python train.py --model="segmentation model" --encoder_activation="gelu" --encoder_moe_every=2 --encoder_slots_per_expert=2 --decoder_blocks_per_level=3 --optimizer="muon"
Rows from expert 12 of block 3 of the encoder, named by matrix and row number. Rows with one number belong to one neuron. Each number is 50 + 12 x the weight over its row's rms, rounded and kept within 0 to 99. All counts start at 0.
# up: expert up (encoder.blocks.3.mlp.up, 16x192x192), inputs 64-127
# down: expert down (encoder.blocks.3.mlp.down, 16x192x192, transposed), outputs 64-127
up.24:40 51 55 66 68 62 46 43 42 50 67 40 52 33 57 44 38 35 46 43 65 70 51 52 47 41 41 48 44 72 64 50 45 51 39 55 51 70 36 33 50 34 29 45 53 50 37 56 31 71 73 64 63 78 49 67 66 32 57 67 57 59 64 61
down.24:60 57 49 44 34 22 49 33 66 59 36 59 68 67 55 68 71 60 51 54 40 42 51 58 51 37 63 56 55 20 44 47 68 45 49 45 36 44 66 72 50 74 41 46 47 44 65 50 56 21 30 40 36 40 59 52 43 76 61 54 48 39 28 35
up.25:44 36 50 44 50 60 32 39 56 54 51 32 51 49 51 47 52 39 41 60 37 49 63 46 61 38 66 53 59 44 43 50 45 31 35 72 61 26 44 46 22 38 54 54 48 54 61 69 64 48 62 55 51 78 64 25 61 51 38 50 36 53 41 55
down.25:53 48 54 49 51 38 61 55 38 39 65 53 72 54 48 39 50 72 50 41 54 42 40 53 41 43 44 35 41 67 59 41 47 76 66 17 43 64 54 54 69 55 37 53 41 46 52 32 38 65 39 35 50 30 31 58 47 39 50 77 51 39 63 50
up.26:34 61 58 50 43 52 42 38 48 51 54 45 44 48 15 55 54 57 42 49 53 25 43 54 52 48 37 56 43 50 49 56 59 33 52 45 69 24 59 53 61 60 56 67 48 61 47 65 47 50 54 44 41 42 52 55 52 50 74 57 49 39 49 40
down.26:67 35 41 37 47 50 73 65 52 49 46 64 38 37 74 53 54 31 54 51 34 74 53 56 54 49 58 43 59 38 67 52 48 71 50 60 52 80 52 40 31 47 48 30 49 57 43 39 72 59 56 51 49 57 39 57 61 57 24 22 41 60 50 62
up.27:43 38 34 39 49 67 49 40 61 46 61 44 74 39 64 54 52 57 63 51 45 33 47 42 47 52 44 48 64 43 57 72 58 67 42 45 51 46 60 62 51 41 71 58 51 50 59 47 42 46 53 56 41 65 59 59 68 44 43 43 66 48 73 39
down.27:54 65 59 52 55 49 59 58 39 56 41 78 48 59 44 45 39 37 43 34 56 60 38 63 57 52 50 55 48 65 52 51 29 35 48 61 36 63 41 36 61 59 17 34 45 42 66 51 48 75 46 38 54 36 33 36 30 56 66 63 38 52 40 50
up.28:48 53 43 55 49 47 48 32 68 58 56 47 46 29 35 53 60 44 73 60 45 42 71 67 41 53 55 47 51 80 57 55 39 49 49 82 51 74 31 47 50 52 23 54 44 35 60 58 60 53 33 67 43 70 55 54 51 43 59 45 66 42 46 50
down.28:51 57 65 55 39 56 59 53 43 36 49 55 42 64 63 50 43 49 54 37 37 60 37 32 56 39 59 58 49 25 49 33 50 41 33 32 57 19 56 60 60 58 44 54 36 67 49 54 32 46 47 46 42 40 65 31 42 75 37 56 46 63 47 53
up.29:78 59 69 56 47 53 30 49 65 37 65 70 57 37 46 37 48 46 43 52 46 44 54 30 61 58 59 37 49 51 54 86 69 33 48 42 41 62 69 57 37 46 41 36 42 40 27 61 73 63 48 43 49 45 44 45 51 23 38 52 50 59 41 45
down.29:40 61 27 50 49 42 57 46 47 80 56 41 46 61 58 59 58 59 53 48 53 41 52 70 33 60 60 63 54 41 40 30 40 39 59 50 64 41 36 48 45 49 62 58 59 56 78 48 36 32 38 54 53 45 60 55 56 61 45 65 60 33 60 49
up.30:43 33 72 60 59 66 76 73 58 46 37 52 36 54 44 52 50 71 55 39 53 42 51 60 61 59 45 40 46 53 20 40 42 54 63 25 58 53 45 56 60 37 57 21 42 43 42 68 52 54 47 34 53 48 52 43 50 38 63 32 62 72 67 66
down.30:52 61 56 56 58 45 27 29 36 53 62 59 55 55 43 45 37 41 36 69 40 70 48 28 67 49 60 46 50 49 57 58 62 50 33 65 49 51 71 46 31 55 46 66 72 64 49 22 40 47 55 70 52 34 39 49 37 52 57 77 34 35 26 56
up.31:49 47 25 37 54 61 33 41 36 37 56 45 61 59 40 47 54 66 46 47 66 54 59 43 53 41 45 23 58 69 65 55 44 38 45 62 39 71 46 66 30 63 49 50 52 67 45 55 74 69 33 73 37 51 59 80 57 42 58 51 61 25 46 19
down.31:63 50 59 59 51 27 60 51 60 59 43 55 52 54 66 47 45 54 54 55 47 62 40 65 40 61 62 72 49 34 64 49 55 59 48 30 47 45 55 39 66 39 52 48 53 31 50 34 37 37 55 37 64 58 35 25 40 57 62 21 55 72 62 66
up.32:55 44 74 41 44 49 46 68 62 64 57 51 49 65 29 49 46 58 26 53 54 50 36 53 42 57 50 44 42 68 69 53 56 42 29 55 70 50 58 48 46 45 42 51 36 51 47 52 60 49 35 64 41 43 33 52 42 64 54 29 46 47 37 30
down.32:41 41 31 47 62 54 66 25 52 47 44 68 38 22 56 40 38 32 73 58 43 56 51 57 55 38 42 60 58 47 28 55 33 47 51 35 36 53 52 53 44 60 52 40 73 53 54 45 54 43 73 35 68 64 59 54 57 41 39 46 54 65 50 55
up.33:56 33 33 57 59 62 31 63 37 52 43 43 77 57 66 53 48 44 34 52 34 58 48 35 50 64 48 50 60 52 61 65 46 53 51 55 40 45 44 52 43 34 52 48 55 52 49 50 41 35 71 55 72 68 63 54 30 46 46 44 33 70 68 41
down.33:36 77 64 42 35 41 64 31 60 56 52 74 32 46 36 41 51 33 65 43 69 36 70 63 52 46 57 50 46 53 39 42 63 53 42 45 62 60 45 38 68 68 52 45 57 55 50 35 80 59 21 58 14 32 36 47 70 56 61 66 68 28 43 58
up.34:70 57 59 38 51 45 78 20 58 46 63 67 60 39 59 50 48 44 46 37 49 53 59 56 49 43 63 31 32 46 47 37 49 74 64 56 48 71 42 27 53 54 63 58 42 47 41 56 78 47 43 94 46 56 51 43 53 57 41 54 32 35 36 51
down.34:36 55 44 57 53 30 33 68 42 57 46 30 46 58 49 39 46 49 70 57 62 34 28 44 38 51 36 68 50 50 48 43 51 18 31 29 45 21 58 69 52 63 36 47 56 58 57 60 27 73 54 15 59 38 48 63 49 35 43 50 70 66 53 61
up.35:62 37 41 36 47 37 46 61 62 52 54 49 57 45 54 54 46 50 38 42 67 55 55 70 53 57 70 37 45 61 65 57 35 55 29 59 39 45 30 62 46 67 68 45 42 53 51 50 73 45 41 51 35 42 52 20 32 62 56 36 50 31 38 30
down.35:30 62 47 57 52 63 67 56 46 50 42 51 48 54 37 41 47 57 70 56 41 40 44 35 54 61 50 66 56 32 41 46 46 63 67 50 44 53 72 28 63 44 38 54 51 37 52 63 39 65 49 52 70 51 41 59 49 34 57 51 54 75 58 63
up.36:49 54 65 54 73 65 43 64 63 60 48 44 42 62 35 66 48 61 70 41 66 58 42 25 61 53 38 50 40 41 38 40 75 46 46 37 49 38 50 69 60 39 58 70 33 46 69 52 41 38 52 67 36 55 54 51 30 53 48 36 42 51 71 47
down.36:50 54 42 60 35 42 42 38 36 45 51 61 53 52 61 52 26 42 22 65 31 38 28 65 39 49 56 48 40 48 78 66 24 67 41 62 43 72 47 44 48 63 35 48 70 58 37 44 51 56 46 34 57 53 57 41 55 61 59 52 37 57 23 50
up.37:76 51 60 51 52 35 60 59 61 53 43 42 53 52 54 50 48 34 62 51 35 75 43 42 44 53 60 33 56 37 55 57 36 78 60 61 51 69 62 64 52 49 52 46 43 38 87 62 46 35 49 44 41 58 62 32 32 39 45 62 41 43 55 49
down.37:30 56 55 39 45 55 43 32 44 38 49 51 52 57 51 54 51 67 41 40 70 35 55 51 46 56 58 61 20 52 53 46 49 22 60 37 65 36 35 51 43 54 49 55 60 32 28 59 70 79 51 66 53 41 45 78 66 62 56 28 43 57 57 41
up.38:27 39 51 51 63 66 43 31 46 43 56 21 42 50 31 60 50 54 72 51 61 37 42 40 31 79 46 37 37 44 53 53 40 43 53 45 45 56 63 34 37 45 51 51 55 38 58 37 54 49 29 46 34 46 48 57 42 32 39 49 60 28 51 37
down.38:71 53 44 47 36 42 49 59 39 51 50 62 40 49 56 39 56 53 64 53 56 71 47 58 72 49 48 66 71 66 42 51 34 53 46 58 46 43 43 75 54 59 35 71 48 50 48 68 50 52 53 35 49 59 60 54 54 74 56 41 57 79 55 57
up.39:61 51 46 55 50 55 35 47 58 70 65 50 70 60 44 43 48 63 27 34 35 43 55 38 52 56 50 46 56 43 59 29 62 43 47 35 51 69 56 48 50 72 46 52 71 81 54 52 44 62 51 46 45 39 42 47 42 46 58 34 40 56 49 50
down.39:51 61 45 50 55 56 42 55 31 36 39 50 50 54 37 60 54 40 66 48 60 56 40 60 50 47 48 57 38 55 39 61 43 55 44 73 50 39 61 28 42 31 55 31 29 27 43 48 54 57 51 63 60 57 47 48 68 65 31 70 65 41 41 49
up.40:50 65 48 72 43 70 33 55 40 34 65 36 62 25 60 57 59 42 78 50 56 25 38 80 57 55 42 37 61 44 23 33 48 57 55 41 34 46 54 45 42 54 44 46 61 49 42 54 65 41 16 49 51 41 43 44 48 54 47 48 50 49 62 45
down.40:51 30 52 30 49 40 64 50 59 64 28 53 43 50 31 34 42 66 28 46 41 85 67 30 46 54 56 69 37 49 59 61 50 44 49 63 71 65 41 56 41 41 62 47 49 52 60 48 31 50 60 47 52 54 54 42 45 56 51 57 44 48 68 28
up.41:39 48 75 47 42 64 45 65 55 67 59 40 66 43 28 47 57 39 36 54 48 53 37 59 40 51 47 48 48 49 46 70 59 08 47 29 75 53 54 33 50 36 45 44 52 54 45 46 49 55 42 55 48 39 39 49 47 43 63 21 68 67 60 30
down.41:67 26 20 50 59 50 57 25 50 48 23 63 20 48 64 52 40 40 54 42 56 54 70 37 55 37 64 57 46 63 53 28 45 66 46 57 53 57 49 62 44 60 77 41 38 48 53 41 49 44 61 48 48 51 73 57 64 51 45 49 36 51 46 62
up.42:36 62 56 59 31 45 62 55 51 65 53 43 34 54 38 30 39 55 44 54 19 40 53 68 61 35 60 65 54 49 52 45 49 86 63 43 51 38 42 45 49 39 53 65 56 25 58 46 49 57 61 57 41 45 38 63 35 76 59 23 44 33 57 45
down.42:56 47 40 50 60 50 34 38 41 30 42 52 58 48 52 76 56 39 64 48 72 61 28 40 39 72 33 47 41 66 50 61 39 33 52 60 48 65 59 61 55 63 52 23 58 67 39 38 51 48 58 46 60 66 52 34 68 35 32 57 51 58 34 56
up.43:41 39 50 44 61 50 56 63 45 51 52 38 42 49 48 58 54 64 56 55 60 60 62 41 47 38 78 46 52 44 46 51 46 51 31 58 53 35 47 44 52 55 31 54 61 75 59 41 35 65 57 67 47 53 35 49 43 61 39 77 54 50 63 29
down.43:41 35 44 39 46 47 50 44 39 50 63 54 46 52 78 42 35 72 66 40 54 29 52 55 52 58 39 65 42 59 44 53 64 56 47 31 34 44 30 56 55 46 70 39 33 59 48 75 62 58 29 34 49 44 62 67 64 37 83 56 50 46 44 62
up.44:58 74 34 49 52 51 39 56 48 39 49 39 30 36 80 53 61 58 46 46 64 50 77 51 35 45 36 61 34 53 46 46 40 61 58 46 41 62 39 52 56 77 39 38 37 31 60 53 54 60 43 55 60 38 25 56 64 78 26 56 37 55 63 53
down.44:52 44 73 34 45 64 60 35 52 39 55 57 65 76 41 37 33 54 65 53 47 41 25 54 47 56 54 43 44 36 49 44 77 56 66 48 53 35 43 59 25 43 45 73 59 57 42 45 46 43 49 37 42 65 71 48 53 40 70 43 47 45 40 55
up.45:54 64 64 44 60 64 62 56 36 64 38 29 65 71 48 33 49 28 28 46 57 64 37 41 30 58 49 65 43 39 21 34 37 49 48 40 59 47 64 40 53 46 30 17 50 47 49 46 44 51 28 47 59 45 51 38 49 40 44 28 32 52 57 56
down.45:43 33 33 45 39 38 56 36 56 43 62 55 28 34 28 62 45 48 74 48 51 45 62 40 65 37 45 41 46 62 64 71 48 55 52 55 40 66 42 63 42 58 60 79 67 69 48 59 52 44 77 55 49 56 65 53 58 42 45 53 55 23 60 41
up.47:44 51 47 55 42 58 37 54 46 60 60 48 53 46 41 64 45 49 21 49 50 54 64 52 67 39 71 64 55 56 45 32 44 59 59 39 60 39 45 54 65 46 35 44 46 42 53 37 64 63 37 64 43 48 56 60 48 53 64 44 34 79 58 48
down.47:54 59 41 53 50 52 68 25 56 43 53 37 56 63 45 42 55 47 65 63 45 40 44 43 16 58 34 30 54 44 46 60 68 34 35 62 42 53 42 23 44 59 85 60 66 47 55 51 53 54 65 36 50 49 35 57 51 62 43 56 68 20 52 67
up.48:58 32 61 60 52 60 72 53 46 44 52 44 32 58 35 58 59 63 63 60 44 51 39 82 61 67 40 58 56 31 66 55 57 58 37 62 51 45 61 73 44 44 51 40 62 49 44 66 51 58 37 54 62 53 70 50 58 52 49 19 52 24 47 35
down.48:52 56 45 57 35 41 34 46 65 66 44 50 59 43 61 41 40 59 34 46 48 66 49 14 48 43 58 54 40 67 33 46 37 24 53 37 47 63 36 23 54 57 48 70 33 60 56 38 46 41 60 44 62 41 29 50 43 55 69 70 48 69 46 62
up.49:45 58 34 30 68 67 28 52 57 49 61 50 60 47 49 23 59 48 47 46 34 60 81 46 41 70 51 21 83 47 41 23 40 21 53 44 45 62 46 56 49 53 46 39 26 29 57 36 59 41 39 39 70 37 61 49 46 54 60 62 62 50 41 46
down.49:54 45 49 50 31 62 59 37 51 43 76 52 58 49 57 56 38 64 55 36 55 42 50 54 50 37 31 56 39 65 41 53 59 46 47 52 67 27 49 74 48 37 69 73 79 44 44 62 52 53 71 57 64 42 73 69 41 79 57 59 52 62 53 72
up.50:44 77 40 51 60 48 48 60 45 58 54 32 46 40 49 46 28 44 51 61 62 47 53 40 50 57 52 36 28 45 56 59 43 67 40 43 57 49 39 47 63 54 58 58 55 45 45 46 52 57 53 63 58 63 42 37 63 53 26 91 34 51 43 49
down.50:47 39 64 50 51 47 51 33 44 48 51 67 69 61 49 42 77 61 56 54 36 27 47 53 32 53 54 53 61 44 48 42 73 45 72 50 38 55 59 44 45 57 38 50 58 56 61 54 47 59 52 43 41 36 62 75 48 56 61 37 65 56 40 47
up.51:44 79 52 43 68 46 46 57 47 63 40 36 46 38 59 44 86 65 56 67 59 38 59 38 34 57 59 45 49 56 66 66 44 52 53 59 46 46 50 62 42 52 32 48 57 53 55 40 47 32 39 37 54 45 44 39 65 33 53 46 54 57 34 69
down.51:46 29 34 59 48 50 40 40 42 32 56 38 62 45 58 46 37 48 52 53 55 52 57 65 53 53 52 43 50 44 39 38 71 37 57 46 53 55 47 36 61 46 68 40 54 54 37 74 59 60 51 58 50 39 54 78 30 76 49 63 49 48 61 48
up.52:51 64 37 59 61 51 61 51 53 38 38 56 40 49 55 48 31 46 57 40 25 48 34 54 60 49 53 41 34 40 60 35 52 78 52 44 57 47 41 27 55 57 48 50 30 20 42 52 66 65 43 65 60 52 48 63 70 63 21 67 51 40 55 50
down.52:41 36 62 29 48 53 56 63 50 67 65 46 68 38 39 52 58 51 46 54 71 55 43 35 45 57 57 57 52 49 36 61 49 28 49 50 46 58 64 65 39 45 47 62 85 65 51 39 24 34 62 33 53 38 65 45 38 47 67 41 57 53 55 46
up.53:44 55 42 51 51 42 57 53 48 48 61 56 50 68 38 53 51 61 56 51 52 73 43 51 62 37 46 43 63 35 46 61 50 66 72 45 49 50 69 54 28 62 51 76 62 37 36 61 54 13 55 64 37 59 64 61 40 46 48 52 46 39 69 50
down.53:48 47 55 53 33 48 50 48 43 73 68 60 35 40 50 34 41 31 44 51 34 46 52 41 47 56 56 49 21 58 42 43 34 29 31 32 62 58 15 59 77 52 53 47 38 63 59 45 53 82 40 32 51 41 50 45 71 54 58 25 42 44 49 63
up.54:47 62 49 51 52 51 49 39 40 44 67 41 60 40 82 63 51 34 42 51 32 30 56 60 71 59 56 75 51 51 41 53 55 57 40 40 55 52 29 45 60 32 48 42 52 37 48 79 55 50 51 78 40 53 54 32 74 44 60 56 42 60 60 57
down.54:48 45 56 41 44 52 47 57 62 48 34 62 35 60 36 51 51 68 59 53 78 67 44 39 37 43 41 41 68 48 38 34 36 52 52 55 21 63 64 64 37 64 51 51 62 62 54 23 51 38 31 36 48 52 48 52 26 81 45 48 52 37 29 25
up.55:31 29 46 56 44 56 47 34 61 48 61 61 53 63 44 59 45 56 51 40 77 44 51 61 41 41 43 57 56 24 40 45 37 13 25 56 56 42 55 43 53 62 41 70 41 60 40 51 52 51 75 38 48 35 54 47 59 44 31 71 68 43 43 58
down.55:64 56 37 48 50 48 50 73 30 50 38 50 51 33 45 46 65 43 47 60 30 48 47 47 70 52 62 37 60 77 64 48 61 62 46 48 31 45 39 42 52 42 44 53 45 57 48 59 42 50 26 51 54 59 37 64 47 44 56 45 45 64 56 54
up.56:40 68 29 43 42 49 33 49 75 56 46 29 41 33 45 77 63 45 63 56 49 65 72 67 78 66 49 49 47 39 71 54 66 54 51 57 72 47 61 24 47 54 58 48 41 41 49 62 37 64 43 67 55 56 60 63 56 62 58 45 41 51 46 42
down.56:66 39 58 69 46 69 55 42 33 40 39 52 63 58 60 52 36 49 43 52 55 39 44 41 40 23 51 43 54 41 40 37 41 46 42 37 37 59 29 70 57 39 55 35 26 54 53 40 61 20 61 37 44 44 42 44 42 47 34 57 54 45 65 61
up.57:51 62 54 27 46 44 41 46 59 27 33 39 49 52 54 54 31 44 38 42 47 55 48 58 53 81 57 69 49 43 55 61 36 51 54 59 36 31 41 45 27 54 42 69 52 41 44 58 47 57 67 41 54 37 72 31 43 44 41 42 38 82 48 56
down.57:41 40 33 63 54 48 59 51 39 70 77 71 46 51 42 52 59 58 72 57 41 55 62 46 54 21 53 26 68 52 51 36 47 48 48 59 61 57 27 57 49 60 39 28 44 59 59 33 45 55 29 59 51 64 40 65 65 61 50 61 46 37 49 45
up.58:53 45 32 49 51 26 45 39 49 55 34 69 59 49 50 49 66 55 47 51 36 55 49 50 52 67 40 61 59 50 46 74 50 51 52 59 40 65 50 49 44 32 63 68 52 43 52 45 31 33 53 32 54 61 38 62 29 50 60 53 49 48 39 68
down.58:57 55 64 49 41 66 59 75 39 29 56 49 33 55 43 51 34 31 50 49 63 55 64 59 51 37 73 44 36 45 42 55 69 53 48 67 44 36 37 55 57 51 55 33 39 46 52 53 69 65 73 67 52 44 64 34 55 48 42 37 26 50 64 50
up.60:48 44 63 52 38 37 41 60 46 47 48 61 50 50 59 61 53 45 55 59 36 32 42 42 50 46 39 53 56 56 69 34 49 61 53 54 70 62 47 64 62 41 58 39 51 60 62 63 43 33 52 72 39 55 41 61 58 72 21 84 67 33 73 28
down.60:52 44 41 47 67 63 51 43 47 37 51 44 54 64 51 36 55 53 42 44 60 51 53 58 39 66 68 37 40 55 40 58 51 36 54 64 31 22 46 46 55 57 52 47 40 42 46 45 57 66 42 29 56 40 55 52 46 42 75 55 60 52 12 74
up.61:62 44 55 44 61 48 55 37 56 41 54 64 49 53 71 63 51 55 50 51 37 50 38 52 33 61 62 42 72 58 41 56 53 76 54 65 49 37 37 34 50 53 53 35 64 53 67 46 52 71 62 90 32 38 51 47 45 44 53 45 47 43 32 74
down.61:34 45 50 40 38 49 51 63 48 57 49 34 53 56 36 36 35 53 55 40 64 72 61 40 61 35 27 44 24 35 52 47 42 35 54 40 50 48 57 59 50 55 30 58 45 34 22 56 47 38 44 18 79 59 63 47 45 52 64 59 50 52 64 31
up.62:52 65 57 42 59 43 52 55 64 61 57 36 75 50 73 49 64 44 38 51 58 69 60 37 62 61 55 41 37 39 50 30 57 49 41 19 67 63 51 44 55 56 40 47 60 44 57 36 68 56 51 64 67 46 33 45 43 44 51 66 48 58 51 37
down.62:47 69 39 47 43 57 41 46 43 46 38 61 30 57 33 47 42 52 75 49 45 29 55 44 34 54 48 53 37 43 47 48 53 46 47 59 11 46 46 67 58 47 61 58 64 33 46 61 32 61 53 31 35 51 66 42 43 63 39 34 53 40 42 56
up.63:47 52 36 33 51 46 55 67 38 65 64 23 57 65 58 39 64 60 60 64 56 52 36 65 42 80 40 62 65 56 60 48 43 70 63 37 55 36 40 55 31 26 42 51 56 48 29 63 42 39 45 42 75 57 44 33 61 68 44 56 62 52 38 57
down.63:58 39 60 65 60 70 57 42 59 17 43 67 46 32 52 66 29 46 51 54 32 57 70 37 47 35 67 32 43 36 27 56 59 53 37 50 46 75 62 41 60 57 46 50 51 45 71 41 53 52 53 45 53 59 60 48 51 58 58 47 43 57 70 35
up.64:65 46 53 47 50 36 41 62 43 51 64 34 65 43 52 59 36 44 61 36 48 57 56 38 64 49 55 67 74 48 53 56 63 30 43 41 58 61 52 47 48 49 26 53 33 44 46 44 63 38 22 68 50 52 36 33 59 38 64 41 51 38 53 42
down.64:48 51 30 48 49 74 64 51 62 45 30 63 44 55 40 39 53 40 27 56 55 45 42 55 18 58 59 49 35 48 49 34 44 67 59 51 38 50 48 52 60 40 76 54 70 43 70 60 52 56 62 35 60 44 64 49 31 70 44 62 55 70 48 42
up.65:52 52 44 65 65 56 45 32 77 30 43 52 44 70 36 45 47 31 56 36 45 21 57 46 18 54 50 52 30 68 60 33 51 44 70 56 53 66 48 59 57 67 40 33 59 47 49 23 37 57 64 49 33 39 41 26 47 61 49 46 21 37 47 49
down.65:48 53 43 46 32 54 44 64 34 67 56 37 41 41 46 58 40 56 46 61 54 71 49 42 77 40 46 49 59 34 50 61 59 68 37 45 63 31 47 46 37 35 59 68 41 59 45 77 61 37 43 49 64 42 60 67 57 41 40 54 92 52 55 64
up.66:48 55 41 37 62 88 72 22 66 37 57 37 49 52 76 61 50 42 71 50 58 45 63 34 29 42 40 30 55 44 31 32 55 53 47 26 36 53 50 41 55 37 51 38 65 57 39 27 34 59 40 45 61 51 55 37 61 50 32 48 44 47 28 49
down.66:58 30 61 64 58 28 37 68 42 72 31 47 30 46 17 32 34 79 39 46 37 59 34 59 70 41 29 73 42 51 67 68 52 49 61 62 51 58 52 56 45 66 53 60 37 51 70 66 52 46 52 65 46 54 52 63 41 39 64 47 36 41 78 54
up.67:44 57 51 61 47 52 43 45 45 51 46 40 38 41 62 34 42 44 39 42 37 28 43 77 53 43 52 52 47 76 47 34 46 60 39 60 76 43 40 45 71 52 48 50 40 40 35 63 61 45 37 69 62 42 42 56 57 58 46 61 55 49 69 66
down.67:60 46 57 39 54 42 47 47 46 39 61 61 68 62 56 63 55 57 56 55 68 73 57 35 41 49 53 32 63 31 46 60 65 41 42 48 32 36 56 68 33 60 45 55 52 67 52 26 42 57 65 37 50 58 43 54 37 48 62 35 58 59 33 45
up.68:36 76 21 34 51 29 61 41 50 54 45 49 56 35 72 53 67 37 51 48 61 71 70 50 60 76 37 44 62 30 40 48 55 77 57 47 44 30 50 60 36 35 61 45 65 41 62 61 60 48 45 68 48 61 50 24 68 58 58 43 59 53 63 47
down.68:66 23 61 64 54 81 41 61 58 43 49 57 38 70 30 39 32 75 63 50 40 35 46 38 58 22 61 46 41 59 66 53 49 28 36 40 42 74 43 50 47 48 48 41 25 49 43 40 53 47 40 24 33 51 50 65 38 71 37 55 27 34 51 40
up.69:36 49 59 43 64 46 75 41 43 53 65 52 49 59 67 34 51 58 45 43 50 52 43 67 40 53 70 39 43 46 39 32 42 56 45 62 52 52 41 60 59 56 65 57 61 39 48 50 33 49 50 49 41 54 69 32 54 54 43 51 49 54 53 44
down.69:52 47 39 55 41 62 25 44 55 54 40 39 61 36 29 72 33 45 72 40 53 44 57 38 65 50 35 65 55 53 44 67 39 59 59 45 52 55 58 38 46 46 52 52 46 69 47 61 50 55 50 46 60 52 36 67 42 52 46 48 54 48 50 53
up.70:32 58 40 55 45 55 73 38 44 47 52 46 40 27 59 41 37 54 54 53 35 37 71 39 71 39 47 49 41 55 58 46 54 57 53 29 52 83 65 71 64 56 60 53 65 53 62 29 36 52 50 17 63 77 34 58 53 54 38 44 39 44 41 52
down.70:54 44 61 41 55 54 28 59 41 60 57 48 54 44 62 63 33 49 58 33 64 42 42 71 45 71 49 64 60 42 55 52 71 35 33 72 68 30 49 27 55 43 66 56 35 30 49 83 46 37 47 46 39 42 78 48 51 53 31 68 34 50 51 55
up.71:47 38 56 67 36 60 41 61 24 55 65 49 52 61 39 47 59 59 51 51 37 56 52 59 65 70 64 59 68 46 51 42 68 60 44 43 33 37 29 44 56 41 55 54 48 57 17 61 57 73 41 61 50 49 36 57 63 44 47 39 57 53 47 54
down.71:50 66 31 38 63 36 61 50 67 40 42 40 50 50 65 66 40 34 52 39 55 54 38 49 46 34 30 45 48 54 49 51 42 47 36 48 59 68 58 46 58 46 64 40 52 49 86 09 48 30 57 58 74 43 54 50 40 75 40 57 49 48 42 51
up.72:58 50 51 49 72 60 69 35 69 63 67 48 30 39 28 75 43 44 44 35 49 48 45 59 57 42 68 46 43 54 69 34 59 50 43 35 54 54 57 53 74 62 40 46 53 65 39 41 54 44 43 46 42 31 50 61 51 70 53 57 46 55 48 67
down.72:29 51 50 57 31 51 38 64 44 35 32 21 67 74 68 54 48 43 39 58 41 39 41 41 45 46 51 40 51 32 27 70 42 38 67 71 48 55 53 40 34 48 45 58 49 43 68 76 49 55 56 49 49 66 46 51 32 37 57 42 46 23 50 45
up.73:56 62 53 39 64 51 59 60 58 53 73 46 66 41 69 56 38 41 53 65 43 39 53 32 30 55 50 63 43 43 47 20 45 42 56 31 43 51 41 40 65 54 75 45 54 45 32 41 50 50 37 53 71 50 43 61 49 53 34 25 45 41 54 27
down.73:59 30 39 67 42 55 42 36 43 26 30 51 24 63 46 46 38 55 43 41 55 30 56 63 50 52 54 41 65 57 42 71 57 58 54 58 47 45 44 61 52 54 41 55 64 51 77 61 55 68 65 44 31 60 58 46 55 49 52 60 64 49 57 86
up.74:55 48 58 48 37 64 43 48 46 38 21 51 70 52 58 53 54 35 37 47 34 47 44 33 33 75 69 60 34 57 67 41 61 49 43 46 63 46 36 48 47 37 44 34 39 51 42 45 62 35 46 51 49 18 56 36 61 49 30 51 54 56 54 64
down.74:40 67 25 40 63 74 59 38 45 51 90 44 50 51 58 38 67 53 51 66 45 55 59 50 51 34 39 54 67 39 34 60 44 56 49 62 46 50 69 37 50 61 53 39 63 80 56 51 35 71 58 39 50 67 55 54 31 33 57 64 42 48 40 43
up.75:39 84 59 65 50 50 64 33 60 21 34 55 36 56 69 43 68 58 54 58 47 31 45 24 42 55 55 51 42 65 73 37 22 44 53 52 37 62 57 42 39 47 34 34 51 55 38 38 33 49 58 31 60 46 55 54 79 32 38 70 28 34 54 52
down.75:54 38 58 35 47 44 39 66 28 66 74 34 78 45 39 47 26 49 43 60 60 73 60 65 70 42 35 62 64 40 29 58 80 54 49 42 60 46 59 57 51 50 63 64 65 43 58 69 59 35 39 50 47 49 55 34 37 48 54 47 48 40 39 52
up.76:43 54 50 56 46 49 50 61 39 62 51 32 48 52 59 58 48 37 38 62 52 51 49 47 44 11 43 41 45 70 52 62 48 22 40 56 46 43 46 49 43 72 54 58 62 49 51 53 55 34 49 58 42 38 63 39 47 51 49 70 60 37 59 40
down.76:49 38 42 56 53 44 48 51 59 45 31 60 59 55 25 52 61 70 55 38 40 49 37 53 42 65 61 50 49 41 49 20 64 75 49 52 66 61 45 55 56 47 47 33 44 54 44 41 53 58 53 32 55 54 48 58 66 45 54 23 38 43 25 56
up.77:75 60 32 40 58 45 67 46 53 45 51 51 37 59 55 43 65 46 60 57 41 48 51 30 53 63 57 37 60 44 59 42 29 49 69 35 30 57 51 41 52 46 28 33 47 47 65 37 35 67 27 65 54 50 44 58 43 51 46 36 58 39 39 59
down.77:29 42 61 66 54 58 35 69 45 32 43 43 65 51 54 59 38 54 53 61 54 41 47 56 40 34 28 57 26 53 45 62 66 46 41 54 61 39 53 57 30 43 64 56 63 49 42 62 62 46 65 32 62 40 60 49 50 44 55 71 44 65 65 40